A small model that answers yes/no questions on an image's attributes, trained from scratch.
Data: trained on rendered scenes of toy objects such as cars, trees, mugs and chairs, 48750 training examples, 18.1 epochs.
Rows from block 2 of the fusion encoder, named by matrix and row number. Rows with one number belong to one attention dimension. Each number is 128 + 32 x the weight over the matrix's rms, rounded and kept within 0 to 255. All counts start at 0. Numbers have three digits each.
# q: attention query (fusion_encoder.blocks.2.attn.q.weight, 192x192), inputs 0-191
# k: attention key (fusion_encoder.blocks.2.attn.k.weight, 192x192), inputs 0-191
q.102:125122084101097115119166109053114154136155096163145129133075134114111102148111110118169097095111129117151083080107141087140208148119174159147140155097148150150115120094172084165143146152155136061158135165138073085103117142093134096162130103155084110149035138112105172131083103164115134157113122103128151106152100225153109153107137123079150122081094094102120220125149098084135149153143120154136152162143122136072131087138084137109142165142133137085174116140151101134153105079097148143119099123091158102091171193175122102131135103095133117115156117153094085158121114085158173158
k.102:135149103103093144057168142114036152193174172101094087065119098144068138093112150163147157175156100116128050138118155139065096106171067141122119138117115107168161046148090141101090140106117184160122143133155150152164168064171142136111118105107090101194120193121117069137107122205121148166189117132083166106149139168145172068186161132126111182159189154155153152188120141133089121092098111140145179135134158112164083136093139061102117121098108153091134110120079147135098171139155109146165128133172166105098106162147117129134106075154162116103131118098134145120155140076192090068
q.103:119127096152155148129111133080144042134114089094136152103154187109159115160124116133128134162172099184099112112156097141115134117093129113118086130213111109088115145120149131125097169136107136116107124129142094109157126123150144120152160111112145114141179159162103161093152119118131103142179102210099181103136115114125120121102181088103120117122165099084189141121120086168121123100109133128092196112133113112123155095144131143186114148155111162126089131049118160142131141131165118120108140123103153112108146088163086130177123146119160125104050119091129122162145176157127128148
k.103:114181146153163090148089102190136129128085156160059125097144163089132116154126145102146139138151138119113178100152098121104154065111160154124129079116086128157111162168129144146149162137144130164144181121138077136096120111089115136135127164124140100120159089098100130104142123084165140088077112119161115108150184105119055129118100153177143100134121103146130093071135126131101126116140087108126085146142141143128190143102191118103105119130135149132128125114133144107125137221105119114122170091112096122130110155112154101131124147121094147149159124119106095147142178155102094143
q.104:133119139103160103133127145112089131121114112158158136118178141114085120144128162091135132126102140117136143113094169121160093124107130141192096188115147106151108144102149069107123152099124094150136117133164154144139132120116159119180088170141138169099141123162110136134129154126116092127137121154099097099133138140081123176136130177192129158128138110160157140090110135098118128093041154142116103107072098116147164079132126141080092097164144167071099211105105166107147143121114118137118085160163171093173147153096093142122162139148109129122120122144096142136121124118162129127
k.104:123086125159130146093114135127116130108158143176140056116101101150136150124140132081125104183125112125127133126138107151087147110112110088131142136085117072077139121134166112169150101148121083096101099138175110077170145157113121097169103155128116090139125115164142179108110160125113093113093171090131139094146159170197089134120123100088117048129144138127115083124157185088078125066106124183125112196147162178118097155170148161136109156070098106107190090125153128149097131108126118124071124153117110140119118089116185067137201158119134143122120131118202147084160154152110124087
q.105:176178176117155121082172142165140139120117133102147140127119141083068170112145101177113121110125125130158195131150066138073145140148063120072085128139101133118119127197119169120108109098099084139143132141164171197161086134129135115135092145126141191134115192096139121145069139127140119118131100112155137110112179136102099136098163193147160130130162086115172082116135117117171177155078127115137169144129115103134143125126103146139132087151118086154154125136156144118122140126133125120108141156143127117155184146080101146126158111139127140148152150158129116144163141143088080119
k.105:119118094145122129073146178133147142135096067137174143154093121107132071172183148094135099166156117132155135180108104146127108118123127112101125145186177104097121149126117145114112098157133115138108144152141106113145184130147102219102143084112105087102092134114093096116161166137171099129118141175116151092126119141165117143152140177126116164092123110130115104176139136099138093118204135126107178141130111171149123075142099114177130094126087155162133171120151135149126143158114120137127151180117099103179103119078184108160147099166128136099122144143163146103165133139082118145
q.106:171084098133140160130181111073067060132160123112101110132127148077116158105126100138084122137155123187156101100124165161163167090121141142130144114103114145098155091139114085200139122153126103117096130164073103085164127110127102147091149090151169059093135117099128106075101163144203124166128162140131100168173101111153138151165097119138162160142112098106092121165094090106143110128149113125101146115115104101117093176144126114126183170062053189130129097108101145191167157143168145152099071114146115125130114122095097137145081153159125101154103101116122137110141176109142128130
k.106:167136149099111145195146124147082162164118110149109131145116128108146095072123059171144070109076104109108118132132130092125099137112141120141092121126156157131136164181195100169176132117135145142136097102156119153128108125124085077145105123141110112094170098180127103117169059125111141088139083084100134181103124147063096123130107130138156105132174073102070162032143113145133143122124132118130125098182134082222159157115161158135162162106139110126142087158125170137108095180116151114128125118132121128142130158172114139157123119157107109165109123182211154172135085124124142125
q.107:126136148124156109098169162120116089148080146073164130117137141082104099157136188177154136125139119113142147130081072130213123097100166136118101136167096107121106107099150172073046136131147098071097131107139131103106142120093182083145122149108142147156101128157083156147152152158141119170169147092091108122091080082104130124106166152192100146060109113109151090146103100127140131122091156087120093133129138120103184157144098068101080153155102150079092191112065127145156142115171177107132106110142150116127124146140054114112108138166116149130133124160096123098146134140155110123
k.107:128117134142137089097115104133123105156101127180074133080082146109115094132105136097115160131156122110121153144143124129102138141108150151128111126125161123131099083138105128146123152137116156156149124123104140120156111177111080118034110140078122037122120134095085108047187146045124079129096117124139142109159158163101134148149168136073096135097130091146148135145178145094137147073140091140111116117108155140124154098150126151184126129038153127100117082098170122145104178090100105102099150163113145160148089146136188111132131097157093102144089160162137086150151116148112083157
q.108:132116143153116138120182115120107075141128130121112116135131121140155161131118124123099110132162124151138126115138156149160123086131150099149143126114129141169113149108100103129159100134129111135138167129113118109102123115135144114205162178102068132090083144135159095123159138141108141140194109125149139100123172101134118131094178141151148182159113088156141144182107107161157138138100078186119133130087115116161135132120137160162138198132122128170144110077093115112143095123172140132143096171126133122129123126132142160142196107158144097148118152144128123166107095131124106084
k.108:132137158127185120116120119137152153177119139159108100128073134127126105162092146145155092136118158168141117142154100164145114093122140118088162158164111184123115163130142100081132099106097164127166148085125102126120104155182148147150128145146089120118139096125135108113138153100137122138115127163112132106124146158108124104106114095114138147165139104163156160144146102109073138132177160106145110110123150149114087121161066138138163152127138111142102125133133157118130165164124164085129113109140142108113099092136116150159166109101084129167133138093183095138112125137099154153
q.109:104125159125071093178140099122172115151083132138117166162126155106084170158107130113161120139108103153140130197121135091169127145096134104099056072136108155130104151112122168143128075101149089128093086142157118147152151109132130092075132141136154125101112111084140105069124096083074128111129128138148136158152095124112125106103142066160082098145124070121128146109141077153182157095109088125148163122089174114146170151112146172098170132101117051150083131112139106106074100132165071102102110105132102074127150104141127139107099166182065188096152113142128155165119107125138151077
k.109:108156156174122117159075084130065100131118228093133124127136143134176202103122139111163118109139139119129132137124202145100168146179136137125100084108129141128141142086116166206130183135125147141115135078081132092151140059110143063117149148120167124118073163126125149127190161118137135128128108089090136089095141105124088149134166162145134122098148057137102141169102109153113176131114118092164153140140125180139141128114176102124149155118144133143141123085169117147114089158182149138149124149119177179182158156131119138136186119090157166132123145162112125149167161140060102145
q.110:129126136184118119117144075099144108098184160094166168104159115131177124148165143107112188104176108126118168138159115142136090150137103066146148142148128100180163174120134126167147150134093160150150112143061174103094133129133121150153093179106161150139159120137124095141106131069176116118152115155112140132148097130149099091170110102122156129128143181127119100117164117117142107123162165090132109138143079176157131122154062098081104117174085109145126116188101131124126127059121115127072114087096135194130122118111101114124102178177136109139142127118106126102145127111131106124
k.110:151117086108111172118147174115177189121132065096172117130158106156112072064120160100158082175126111066148130119157097153119101120128112127181135123161159128109089076127117167179140105134088126089100116128130110162120164106087128131125174105160095169151169153103093139127079160166115151136144124094097128147128094158154099143138098098163105109103079089167129163106164118128160127139139155155115075110065121128108119121184117142120111111223082113121166141127117140148170136139116163161152166115117103159173163100154097150133052091086192105144134090105093163120129182140121115168
q.111:118156158085144098072157174165154076087137148124169096111122158101146096163126137207081089097098086064190153097203109152118083090121135100125137146129169107088101132071122145081158194135162077051121140116161179116088140092093132155160099110116150129158156114104107163119113178115091098135100170100106125118113137123121122148140173128118118154137162071111167124101121094093093128104158132170204161132124092120142162126074147120116136108160170113071127140152114128123068157114067114078128094205132115140203132130119134160124083120154130141089155153162135114177172099106106086172
k.111:122117152093173162161090147117217094145106167145095159136147152142060137119119175091131132157138136145125131076074162146169136131127123150147176165127144125153154164136155171147130180116108113152100143168131181086121125140123184117101099123133126080139098204183134164097114110118157098111158136141149139139162126101159128181149124059104114146106124104118119116157099170144122129104098127132108113105167116215135189153117190136118151119103115106143135123121068124155163121133074148094072185127094103097143104081119147135184125162152100109157154131141134116083102133111116077102
q.112:090167134144095102137138112125138135131126136157164137101138134118139102129163114134143149138072147126166200120108141156135105094182102056087079129105167096167134153112106095110093185115118150171131109144143121155133090153104107165196175150070131078116150159152089030143114092136116097150113126128076148104115115128094133183078095113131146074140159092190145171113106143101157135104150164142108102062116123111100122088131095146130123173151096110119122138110171125100060134092169088125186174123101114164131109078122170156160131134116154077149153128117136076150141131158158114138
k.112:156216130081151035071169182138086181070152120133112136091137105128106186134095202111079054136155179165161148179150159100157111206164165141136119120118120154138118149116142162105096131196127137107179158069104148134144120112065116176146138109171147128137139088072106174154096074134107135073134119116151114191151121099162113142128124148127127153154122128094110179142053098139119104119089096041135125156184156124086161176143114052102161175126113181142148081115131035146132089099172148086121062146165107086141142102078109160099171139191114119142112149079091175147130084131091117133
q.113:178161091138105169094139122087202067124119117134082072122133098081146118108118117152125144136129076094167145140079068133107133093132143096102153156106182095125116123165088087184089120173153108151090158137140057086193152133122155158146179175145091094100123155140113119128130075157080105161114134096078149078067108054161122131086093116131141181155116173104182095180083138139132147110144083133139161108110107144107155128182137173173130168108117136115102128094125102187143149134245124091181141136162086119090149077120147125164120093120162084144096177121085079160119140183110121129
k.113:141138082177124111095116086189127119044184150197101168072164155176118132115169180171074111137108081096153073106147111123141141126112136126142132142154153143144127147128109188159131215120122076116119150118049162166163135083093159080143096106124127127127122123159067074198155148102134108126111191091107134100079126152152108174061110137121138121113126170129103128164087070128174106103143152146147138095113119117112066101148102050140127128105133193148100119119140125096193172179162170127148097113111159146093094151120165122117132147106163101141117139083090153142112150076140118121
q.114:109101142145118119114181140085116115161139120131098126111132100085141169128119150131135119142153080097099084106123103159183093059135140117135081139160118160156169127113120121118093090081158127129136191138100150141125180181140123164216073110126123155161126129090180172101046159121146119080164151148104160140105098150202089108144134102129151140156139100162126140113055171142111127115122115164173150164081095148085152137105094113206122116102173154175138132148133086123180140202118135161146113117137097114118171151119117133103117049070143143109092168121110160063153107200078098182
k.114:106115109165104116081176124109108108149114153102133166099119167152075126138149144042151129140107152107166069135049116182147104143108115108157119177124112108117124140171139083140163149132093153105104143130186093168105073179120137078094123128164093086170139170064099146135111111073121080118128123206154116136069125153149147151143068100203155126077108173107108094102075111143071133134118153111117160101148145155135076074153088116087103122162082153073200176178178202101143090151119137136163163076130114165111150094153147141110145060110165071185123091142127149089086081153143131091
q.115:135078112118123100145095118140133078133173051141122102119144065102176174149117132208117101084186107104157070138067128101140173106097183120115164177118130140163133138152099069145060076151100094096146168175096175087174182119117165125145076106178147181094182098140142161101060108173113109153086197137109159063103099149172157145141123130166140086209176179077175134111114138100092164150140129160091168179063105111122128105167133130115140145121124190089117110149077155139168154160157134135161156052144136072112168166096153107106079134121156099086139194074102163083120112174132118174
k.115:180095116170105111076092097123150114071194171138146145197166172064132137165107118124183148087093071152183147157092090157173195119127110158145109087102175064169186117123112150109147109139123066124148092155150161130129091136132156079099126151157124127127079140159127127179162141186121144064097160150128151153070101096138076130172074086146093142118205115053053111110117124136176185155145179151096141094052091121125130077141142137067104140156148145117121208126176147161168153172109169121150127156106131185190119132130163089100136119076121111122135129150049149052096125052117111190
q.116:162133127136152157112114082107102145070132149164139150114099122169138080120132130145113120131127167133106156153161110114167131159123110087130062095133133197183101076142115147151112149093142133127132117131151053093112155105160215158128134124177121177114096174147078096115140191170085132115115120112139141135124151090094127073141139123114077144066123086180088148129117156182170113129215123165140099131165110159133149115130132095150133128122135164163143158148134130133142115158098165183131145156085160157163115112100112125188125073109131133109132164098165070080158201101134128125
k.116:081167173149103097158111143107142160105088098151093099077130142103131157152107136165091115145110106138079138123130139142104129116116133125153183160189134120137054128148130117065157115082185154070186145075175143135111128116160131178182105066132124167084154098130106141117181142100056126144058170103167078103099122120133144133126138175147118170159098100130139147123158141105118146111178123143093153158067112127117144103137136111124123093106096094141130130138093164084119096163073137164097130092150135117138088147133169115122147067128091145138168143117170179120109094119192144092
q.117:140141162099114132123122152120082177134165108127155103064111100129149089156163180122129155142099140125140175112132159123153086149144078143144192134152128130123131177105166128139124139155125086148082114112154118125121066144094149104123127181124095112064136127213136116094184100069164136124132121106155115120144158200169135107179119076142118086069113181119105134148130119091163063138092090152153099072143103135102140132150158133143111145143140121122181131136150162133147155117163132166143136103128130136133143120093088175081210152126106073140183141105159140127113116161095162144
k.117:133154128138102134151110102119101224132147133172112123094099149105119099157116137060120121156121139112103117090100141118170149168150134145094171119077097146132116115145131140148157113126175117081086066094150067107141167135151139146167171129121104119156112131169145137197131079143104180138119150088142146136134194130149136134179092148142099125150166085153140126156142109119106119109119131107107114117157150123142152168138112123125083124138151131111169100163102163103142101150135135118110153121114149148137190153138160130115122099169097107106157124126112153111165180152107142140
q.118:117174140141112121082140141145142088127072141145123107160129125114095135110128142142164117157113116138157128131105102139109181115110125097059098094125108138142148080150064141100091078174085123149127114099141040070135111110179126179089160151157132127121119107087142152107119141183135176111078078172099160106148109039138114057131139098149090147164098051105136116151063174178151176147138085134137140156138099116147130093126130183181139138154120099151133110103108111154144145114162062094123140148167159127129112108134142121165179117118141186108101181118125055156094149168081096157
k.118:074100141183112076143147157177089085125183105115125145164119133135134202166130162130076129075117126086126169076084142170117101086105138132135182119145151133148086145130127098135127110158154162125167155107090165214095132138138101104125095109158181172122164114126161099181108137142085127172137129174131113119117092159148058141070139135145154069103124125100112151094132121129159133130115141155121158120180137153094133122121109170153123158129121196119061172104078176065189133174112125077137118095105162128141114147084155100119134174115163119137129131087152166117129136078126099110
q.119:093161138102133151098149091103103055175190120148164133126154100123135126089153147145133100168137154088132159130137148176121093121129113062127118134106166163149099123111153091104132173170134175130121107103167145119169088073124135116135140171095129069106127140164088134151146139109130116141140086067121153116172156144114135154138126151036137151084127112102041143121105121139194156129143158155097146082098120110041140101119126093133108138176089109148118103089136140134096141163154121068155154127081110140133142101142141111227156112177105089124118138125139161140108116148146141154
k.119:112164137100070082098067131126119136114151075182146124065149142110179147184144141141129108129159131172140132154135088061121092137128119115132075115094119196136087129139219099080117123124130116020133133148073167143152162077128146104175118097153119150111192138076120162147110079131120100118143152117103170170124120104146157102131114123120208141111141112113142134164084122118088133095156156081089136116139162143129111150154135124096188186114092136116167094100138104115101094156145152164104085107133144111087145132123135099179143111150150167138080170122148152165194152123083080129
q.120:105118092128174147154107156164157099139217134131107192142091155168160083114152105137118102121159125076168130048144148111144104164090100219077054158150152108138105192220145135170156110134109138161177148121110076144118060080135109123161166131114163085100108093156121129086169068163119090078132135129091083107126091102093141107135088171111135149115215119095122118065131184078141149140145117165116106104070086118117117122095133098137163139069157104082114209122132157102153147128129156155152145067145150143090142087168144193182139160105160098104115124092094153173132153152158106093
k.120:153103131079096187087168093076114153105105131081098115118100169165139130090138115152079158132121128140194095185191085097087081062120116154107107120169042121118147147158128144141107077122094103123086186182050094146148121155092082149047128143069150098157115131192121119128102156188125101167148182117113155085156097132114098186077129155069159083123110110147091148157188140180111079163100124154127130179172094101204102153124187138101173095142139148146073149179071125085157105158110196125119170136176112113143104147174157069079174121156126173134158164185171110195138083115157130114
q.121:071149090101065071156147174084108091125096118091154097179123138137141176179077100120115112097176134100167086133176212170076084174074096077110087119142097119113084100142146112117057116139177136102153188136148099093140103148137085106141120123142133155113138146055166153138138093125186157196158147102120110143099183129145165128115122109105160145184167130136192134074138144144151115220140179133177076122135153072139093138114067137176119208175099115128109110102108124079089078153168116137135136126180189171108140068094155123092106195156155067144181067108093117124096164170102141126
k.121:171065109095143089188113032103150094105114138107117181118148148148153114114097064149132143099151100079205146178123080121151142128198156149107154153148116120085125153133124067155175167114086112166122081037152117153080158131118153114109117092175119119143110138070125206133130123126129125077175170147159158076160073126165163151119099084108177090091129095215086193093151073104119077130132152096118164104142188132139143100175108124119148191138153165175147029107143112080053137140107091115114128074119118151138156182136137166139148147118152137050134097099159085136129154068115183200
q.122:163126161162097134106123059146132209090115136177158150148136165170135055095115123099113123099145185138113151090168158182115079101219118126174217090162160119112168143122086101098177121087140190109081187119142177143076117129170131089179120123123151163126104111108142087151114121128099166115031149134115154136126118154145118117194161116139118152034117110206104128180086139140130121139067144129142099112205213178156120163070171106091099128166115097155085058140127099092113111164112168097197138113054187147147137093145113095140127142085155107129103112166116137101100167012127114133
k.122:094166108205107123169168108083152076165099073114162199133106124104159123161121149165135129114081100193092081146127114186084137210082117098147158095116086069140165075113121092117097159093186142126168116078154117129107139074112107068130119135083123113137177156100209127087181117127113165107105075102132136083164215116086130098169098089144113136213077097115103159185152102141081113128145171107144147096119163113122144095186150149073086147122097081125141144112140150162053049082137086097153127102182097117130088144099084124192119142168115094122099160129127117107182173158105108127
q.123:144126115139093152165167166154103170141141127097211098133114159164132102082105093097097102083129172129191117083171099141153107188163150148134061112190151097173134120145132134134098164113126108164186105136125096110108128134127180168150129092164169063159128160087132130088128083172133130178177140104086167158159132143100125112067101126158108084112127131087144092121120117134150152169142157143157156165180152079146168177116132116155110150070175094115106126119123136136140096131163104192107173148181165143125159113103078132132115129126179107118099111135093113123151096116136126140
k.123:090133142131140102163115163077104144104096144171184149136092197117117096100126138177084149124110169143123183192099083163124089168102158096170070097189145129074153157138077108110071113122144137094172168135089121161071105156039108098139189127077106158075094108094136124130058163121081104136151153113093152114118132106207129196146067155122085106145160092128140139132096054175129075109099168138122124132148113125100139099196152147140142132151197111132049134115132142097140120126109109149147160099126156146183060159084147158135149120103163130104139107144100114191077160161103168100
q.124:141207143049142089143155172096115113093178165038135171127165171182156083152112112115133082103065109090172144149126085162162090153103107185099153116165141171114167183175142080177127122112137183152117167110117125140185123098154141148100080111119075124109169136116128184103102135099142102129180155097146162142152079164140181070135099147069083159115127124094107217057144111113144126162094155164119085129141190114069069123163102129163145182127130155060151171117131145141118187199138190178219120115141184108100175163068170073178100130091134118128177123158119159117088147108152159117
k.124:106141142129074131120146054100175103133167114096157094098115150119110074125117102118125139096111103124163111180135087174098181072146071154117070108105136115132149136160165093110129170124082177186154090126065104117106103113136108130088077157099120133091113133154144142082105153137118114156177141155092108087115117174142134135197147112107127177110139064126128125123137175088143151129100180188175118121122091091183095109209134145197097137155185112126087172092108156082129165151111175106084142148166156108096125153167146089136119100142106091087161104139149109195131083134193146103
q.125:143131130080129105153121165141151079195181112122132123144130122181084136152132106152075145136216136094132130152172112193087077051113075103134112115139113167104079138135127131128101094128143138137157146129095145127103058123110134117114077190118097148052134086091088138180051113102123199226119092073100130077084159163134126133166085115123133134101173109159180117099118156141125117185141114106134109088094095067087139160123135146191104131160149166140138120084140170061130101130109139130152122128112181127137121132079143084176105156096213051071165154122082076111118087175159107103
k.125:141174168100119079128083104144129103065125169113069196081080164189125134142075110108180098160111071181183158154099159112118175109089174224153087071086139148125150160171176132103088135081088151130183124059100075107148119152118109134214123125128140124179131116053121112115142136099139160075123198117106115073114092125072128114109115111150117123142140117152151178138149146076103124132129209129132109140157092123184116123205136096091120098135147156104173139138142093164189098127146127112155096129094118120153163215178129125128152144121134150122068128097146123097121087111142105161
q.126:199127109069184141161146139134116158141145094078129134135207108078103142171099121096148090143100141093133098191108166117130137134054168109127113120104109124165150137136109126113125140119126133135127124147135191090140064092126124132156136117118080180177095133111057148160077139114120138119126144146141117124106095153120133126123143083132186151136157187133145113116105150191149145119090119134144194141070103105146126083183125139130121129115102098097173128143086070153189103105121116123181163133061117119094121138155065140156132115073075113131145092155166124101132067170119107150
k.126:223097165151162093113121072178178122089134122135088114073135150096106138111105131117119104136128107095107109081115112154124154100156082157145128110132120112182162170133199111086127089109125075089131114075093238174136139137145147162176119132147108165135150146120097155142148082159080136133116085156140120118127104206093082162106163170133168112161149157052133101053111172159111080098171093090130123139082145153091182106163118144153137121061127153120134204105101149121151180136200170145205151134079109095142164116099095146160093097100099154097127124141093220058099125168149175113
q.127:062174079124076119131155120125124041157140136144109159115113136072140124118099070154108126178099083184124141133193099133154148180125131143106092144138165122105116138128153114163117193166141162128076108155158075120139113138090158124134180124077167111145146126198148071121099169179123110111188155141124164133122096070112099084168118167085151100091143108107108174084141084174211124143131169167129058085082110101102131073169077126140149139109106131097097187165123135180122120071089138112166132126146104104143137100163181126168072158149114075130145154127071120112182103126133116166
k.127:125210146119174080035113191127081149101146117156141082086124167129166152165172120144084112142161127100157094176165126130098126136118138092125087149119163122088120199073105155124112138124113139101077183157147112091166063123078108089171153131152156087103174087107120196121141118143133154101072155111124088076175100130176113157081100162083151123141140109220126118154126090064125164105123115159128119134114136090122116134095155109146202150113158109096131094117126126084114084167163180141090129143182155084125138147146177095118127094156120113134147117129116142205060114136133132164
q.128:135135119115123144092162102137143111152098157131119120118155150152084095148154087175147161115125159120102164102095158122165093173128145074114094124149111146163085147129088171111116077159192123163074112082100119097164100107131188117141124134124105152138060159126153147104127145164154102090112114124126179116155136127135099091182200121129167130115128153133121100081104135102148104167104070160106146124108171090137146119149097109154092072161090188113109154165129149109122132127198092165151130177169100140109125119142103079129122147117125130123162154091110176129113092122070105160
k.128:108115117086135096124166125133168132106079091157191141164201065120142170149074129145140160141172077174113118114118131085171108114092102146134162129093158103094131178126105135146138136126146131125119144121112159146089118162152133217146110114120219113142089118121092123115122126150143160143142126150125145082167174150159151130123165173203083136125091104139089142146094189144116102124123176092111142076096140101130130113134123101152110111091122095098149137154119153049171125104159094113144100125105155134127086136110125119171107127184095153170141131129168153173145150087139190133
q.129:140135124153167167144108122109117099113109133143159133121162083088127123133124113161109118132115129118125102142175123146087147129165126146128166161161154093111131133125150083152118100133073064128103121113146156163147176109166115118167152106158131134141069153082109109080050087088155106150112106130149130143073157078135173149082084127135102121133177137108104125114132145110093092086134123139171152138119110155135137074146134142127144164118153111139134133135160133140161113077178105175179123138163142166135068099087124127136132125116103096110145119140147086112091146150157111089
k.129:169155143084129122158161147144119096133161110127122102095131159079124123140166170139095144159157165142123149079134148137143092117121121109130112125143088113114139198138110120150112154102076129067146140090132135139152157114135133079118121110106114097114127146097126133138129133187170084085120092131115094129132140142195113118080148107082133110147173088163158128119110082086169127105113103133116133104142183168072059108142119123161156105130150172109136160091137108168148083148117100143134139117146149145140183173161121121108191102113171122115160136101120126156093125149121162116
q.130:113140094166079095149142143170145161138164138100151138104222149107114117134099156156121130070118151159136123133185121142134116130131128130122143187074076136099106158141149117104137167134132111162113109118096131114151083115141200108139152151173154111140125160152125149109088099112134091167107125101147140090185130128107083082139103159069124060163170154105130082169141184132131116119171160095166130160109128085076163137100092142148107088088147127154116083153129139144120110111156109152122128093137187131116128165062148119111085112117160204115137073116100154122127180111144136146
k.130:141093121148180136059130094140160164151137181158143151151098137136149124144140115157158127114139134175156149137091141117135132126129136126169150088175193090136125109104111099074153168067136094153138162119183203105131116089132144167148145141147137187089103142170136141147145116146145131115145120095133123131145152082159154076090139141173151089130103124152099135111085162111140137102091106133085150089155149137120163139106141101111101118142112169093104134151139109127152132129166096096129112144041140106123105076125177207142195141098114073170131156104130079174138129162072099172
q.131:029142122099161134133143112121135114148076053166165163112138117141081163128153099154116143160145182102095151130127129166122103192155124059114137125122096118153108105160132107143159155140154139081100143099155134145156132164116102138137091137134096133147136157168125120074140091137147173080185163132074128095071123152146150102118152115072190120114091159140133086192089093131103142113127112116107123182167146157112135124142112097145147111132162168170132129132083104150132121130091120134107133064106188114093131115113115191168193137145103116081123128120125111207119122108151156135
k.131:141064161218136162157108037170127151118125080168170101131084121116183120121152141172147120115130156144203157116123146146158087178091129154168139116141129127102149117147140092123127090180130089112076107147115131144118155095124124073140141135117106092143170096172150123152107114127093092119127160138126105160100109167120158146098141123068171167097083160155113148118131112086144093074115148112105103083110140176133207116195137188138111172170049127138129143117149166179152133086131156065121134130101125141159155092123173138176176161153121109134079161101141109189065106103149098171
q.132:121127122122077140151176055151185132108133129122100120103230092096144088123113142101101120103134121142139166107154098139113096112095087092114136160113087133189152079162099178204133064156140169125061143112140134175150129131097167151167109093162152105130150129117116110034107177111143145124176124132062141119162166168137088108144110100150151080090094162058172129119160097150102082096126120073133121172115208117116150114171202115112067139111163141125155140223081123111143204149077094050160099114125170121136130138127149119165149112107082106119095167148103137149128094167120144111
k.132:060151116121134112114120128173111175146100081144182190122131092155130159110132067171108080109151136069169091122114141168101087195108161174132102098097154142135133156159139136095110125133178107124124130081160167148157105139137172159139091148117126144069105122138146200158137105144099159127155176111154212101087103098126148115127143147196114137127119091130139171095129061139136101157152121091092105128095089110128132169105107123126144200207142166069121126110144131176101130134136182193100137130122177091177145097171103160148112147104150130106165126125125135131065120143131110152
q.133:141075161086067128107171159116105176155138187206113151128156123134120099146114150146083121153120156130172168119172106111123095161110147174092157126062112138091176163179152175179182114104082067179117120109061182149139129143165234164143099150089120175122143205140086081096133110149131175123070188142183147078143132105076082132162070140099125144086089101101169065142156163123176091145155173134113119107054154111166084124123085171144120077161089181105122060170146162156171110151137209113128094143146139181122136168110078104145186133146104147159173115130121119055120103065122108140
k.133:091151072124152151163153087102152085154090089126133140141116165154089180166119139181110131105175157179158152086074065111113119089113095100101139081157152132102080128124131156118036180069195111117173044063115154118053142107107089198129079128073108140151109103210117198106169097154137145165106138125121144085156129087166153103112140137156118090142100199100203137137119107138144039133154110121144108162132122113109099090143107157112059088138140159129124165146132154086151159205164127159104132104057143196112185132185059085123105115123095154155113107119105128151121117167103113092
q.134:116102113111102108151148150135130120151133153103112156166149129063117076120128143159081144124140086126137074163152094155153148114045151108159129168153127101123179148144112113115156083153138114171198110145079103197174166123133193155181078090135111125085137131127122102110079154149165096108166120159135119177153099094160080101136119119125126139131111180073126129134107136123136128113084145155156129162154165136106162127102113124083140143065176118134225110145139160156119098139130164114136106104161105188103095088166147141161132158167156160161157100122126189099094124162179156141
k.134:121136144112170091073149142089157155147134122127132110156068135112130138114169147119078104104198186135148107155082149101152121102132133153117082134165139179122090131186087128172177115080115158181157158143085106121101103190139124166089157134142164140133064123111140111118143098146093167127106089086101165134100145144170112190191126169123107154121110114155154125109126110102087117140148142107143152166111096069078136114130136101030070124128172104136078162110129074112081083145143111096146145118093106136132135214126148152127128138189091118119131172115066087123144155165089132115
q.135:118117130126125080111103137104190164110140087097145111104181115078098099098128125117196087115143080101158123070199168129161126111083100155074113173173139117105115161130099150123065088108122122154082099121076124162136093110147143137132133111066116137137135104138088127070147202144114121116122096182089151128171124156139163134092158090133106159136131161122144135078153114114097121138123124091150136145138168097119098125083140196130146139135154147171075098118130154091118191122113164093114133118172109103123097190069132145149112169112144145174135102128135153150155142158102147164
k.135:145146120145175103070116100144167075122161140131159152143065197150159097095153130105058146142093087143091136061128128160158147200137144103116092091119126076193129149113102101121156075178139109150118125163091186173160092155129136130142118164129125145087101177140130111163099099092150149139089154137077120176098089119128078053105091177186130063127106153115087074141161106084112095145134122075097133176155162123125121136088136117092127114177133138102112122125122111158176136190113101096133145145157166135171109090129047156156091134088181123125111103090131117147100158101145063102
q.136:154091108141154168085140224109168128199154168091096137079088126097116110111146121086130064120093098124103181119094088211085104100096175128133135160136134084116113167145111171161150135086130068099062107123110080103064114159090147096073113135137176123082081154078110171155095103162158126122132129102064157108160172103134168088094094032168139103163124143130134115143110139051159179142134159064135108103127176085134128115074091118128151122146076070148175146151138119151105125139139144155127146110145108127089140144170117094186153165125140128108139083155114157123140107070139118141
k.136:094160084129206147136146114144102155110087127143165168090175107133121093168095128138078080176076111168110121095157105149128096145176091054072092139138181131153191078116163141156126143110068125074167099083123157111128131177152128130139158127118176107100123135156124172119106102128216082139082164110109122088139178086119087088136117147139128123112147129169125110163063137050032084115152126099140129132146141117130154126115109141096152125124132241094111132100136129144108099155109179168121133109102084182093119132138180100137130074185145153119158130145142104114121153094047065120
q.137:099085110121128077107103036103153151153171138131065170121162192149146134154134144104118109132137117117095140120161168097114135102123097110169085114135140172109093096130150116086170186134129114098147122116130120138123157131111096169183123128151192134132167164150116133070185099105125156127100124160129104108113118128079214098166139110121124143133093164112113115134112152144117103112134171140091131150123119144129158150108157104107147135088158127146105138149065116095153137113119123126092092128141160159122125131141158165152136075171082110096082082125102142142105105110110187139
k.137:080105088152121174110214084133068137142158112101120114122130124116099126148141156100181081073186102133101159064116051128103077129128110168159052100149114128109059152094147099065112094136175138120131119103114117095116134115129117097070157078097097047173094174130169112165120152101136122166139183109131171093108104091156097132126141111099140142144130173126151120049126131167157127167137124103166132115094111129125119150073105142110081169153123142132135082110130118111174120154147133118150158126124106116140131151193148054125164119128125183157103124139127171106140112114097131142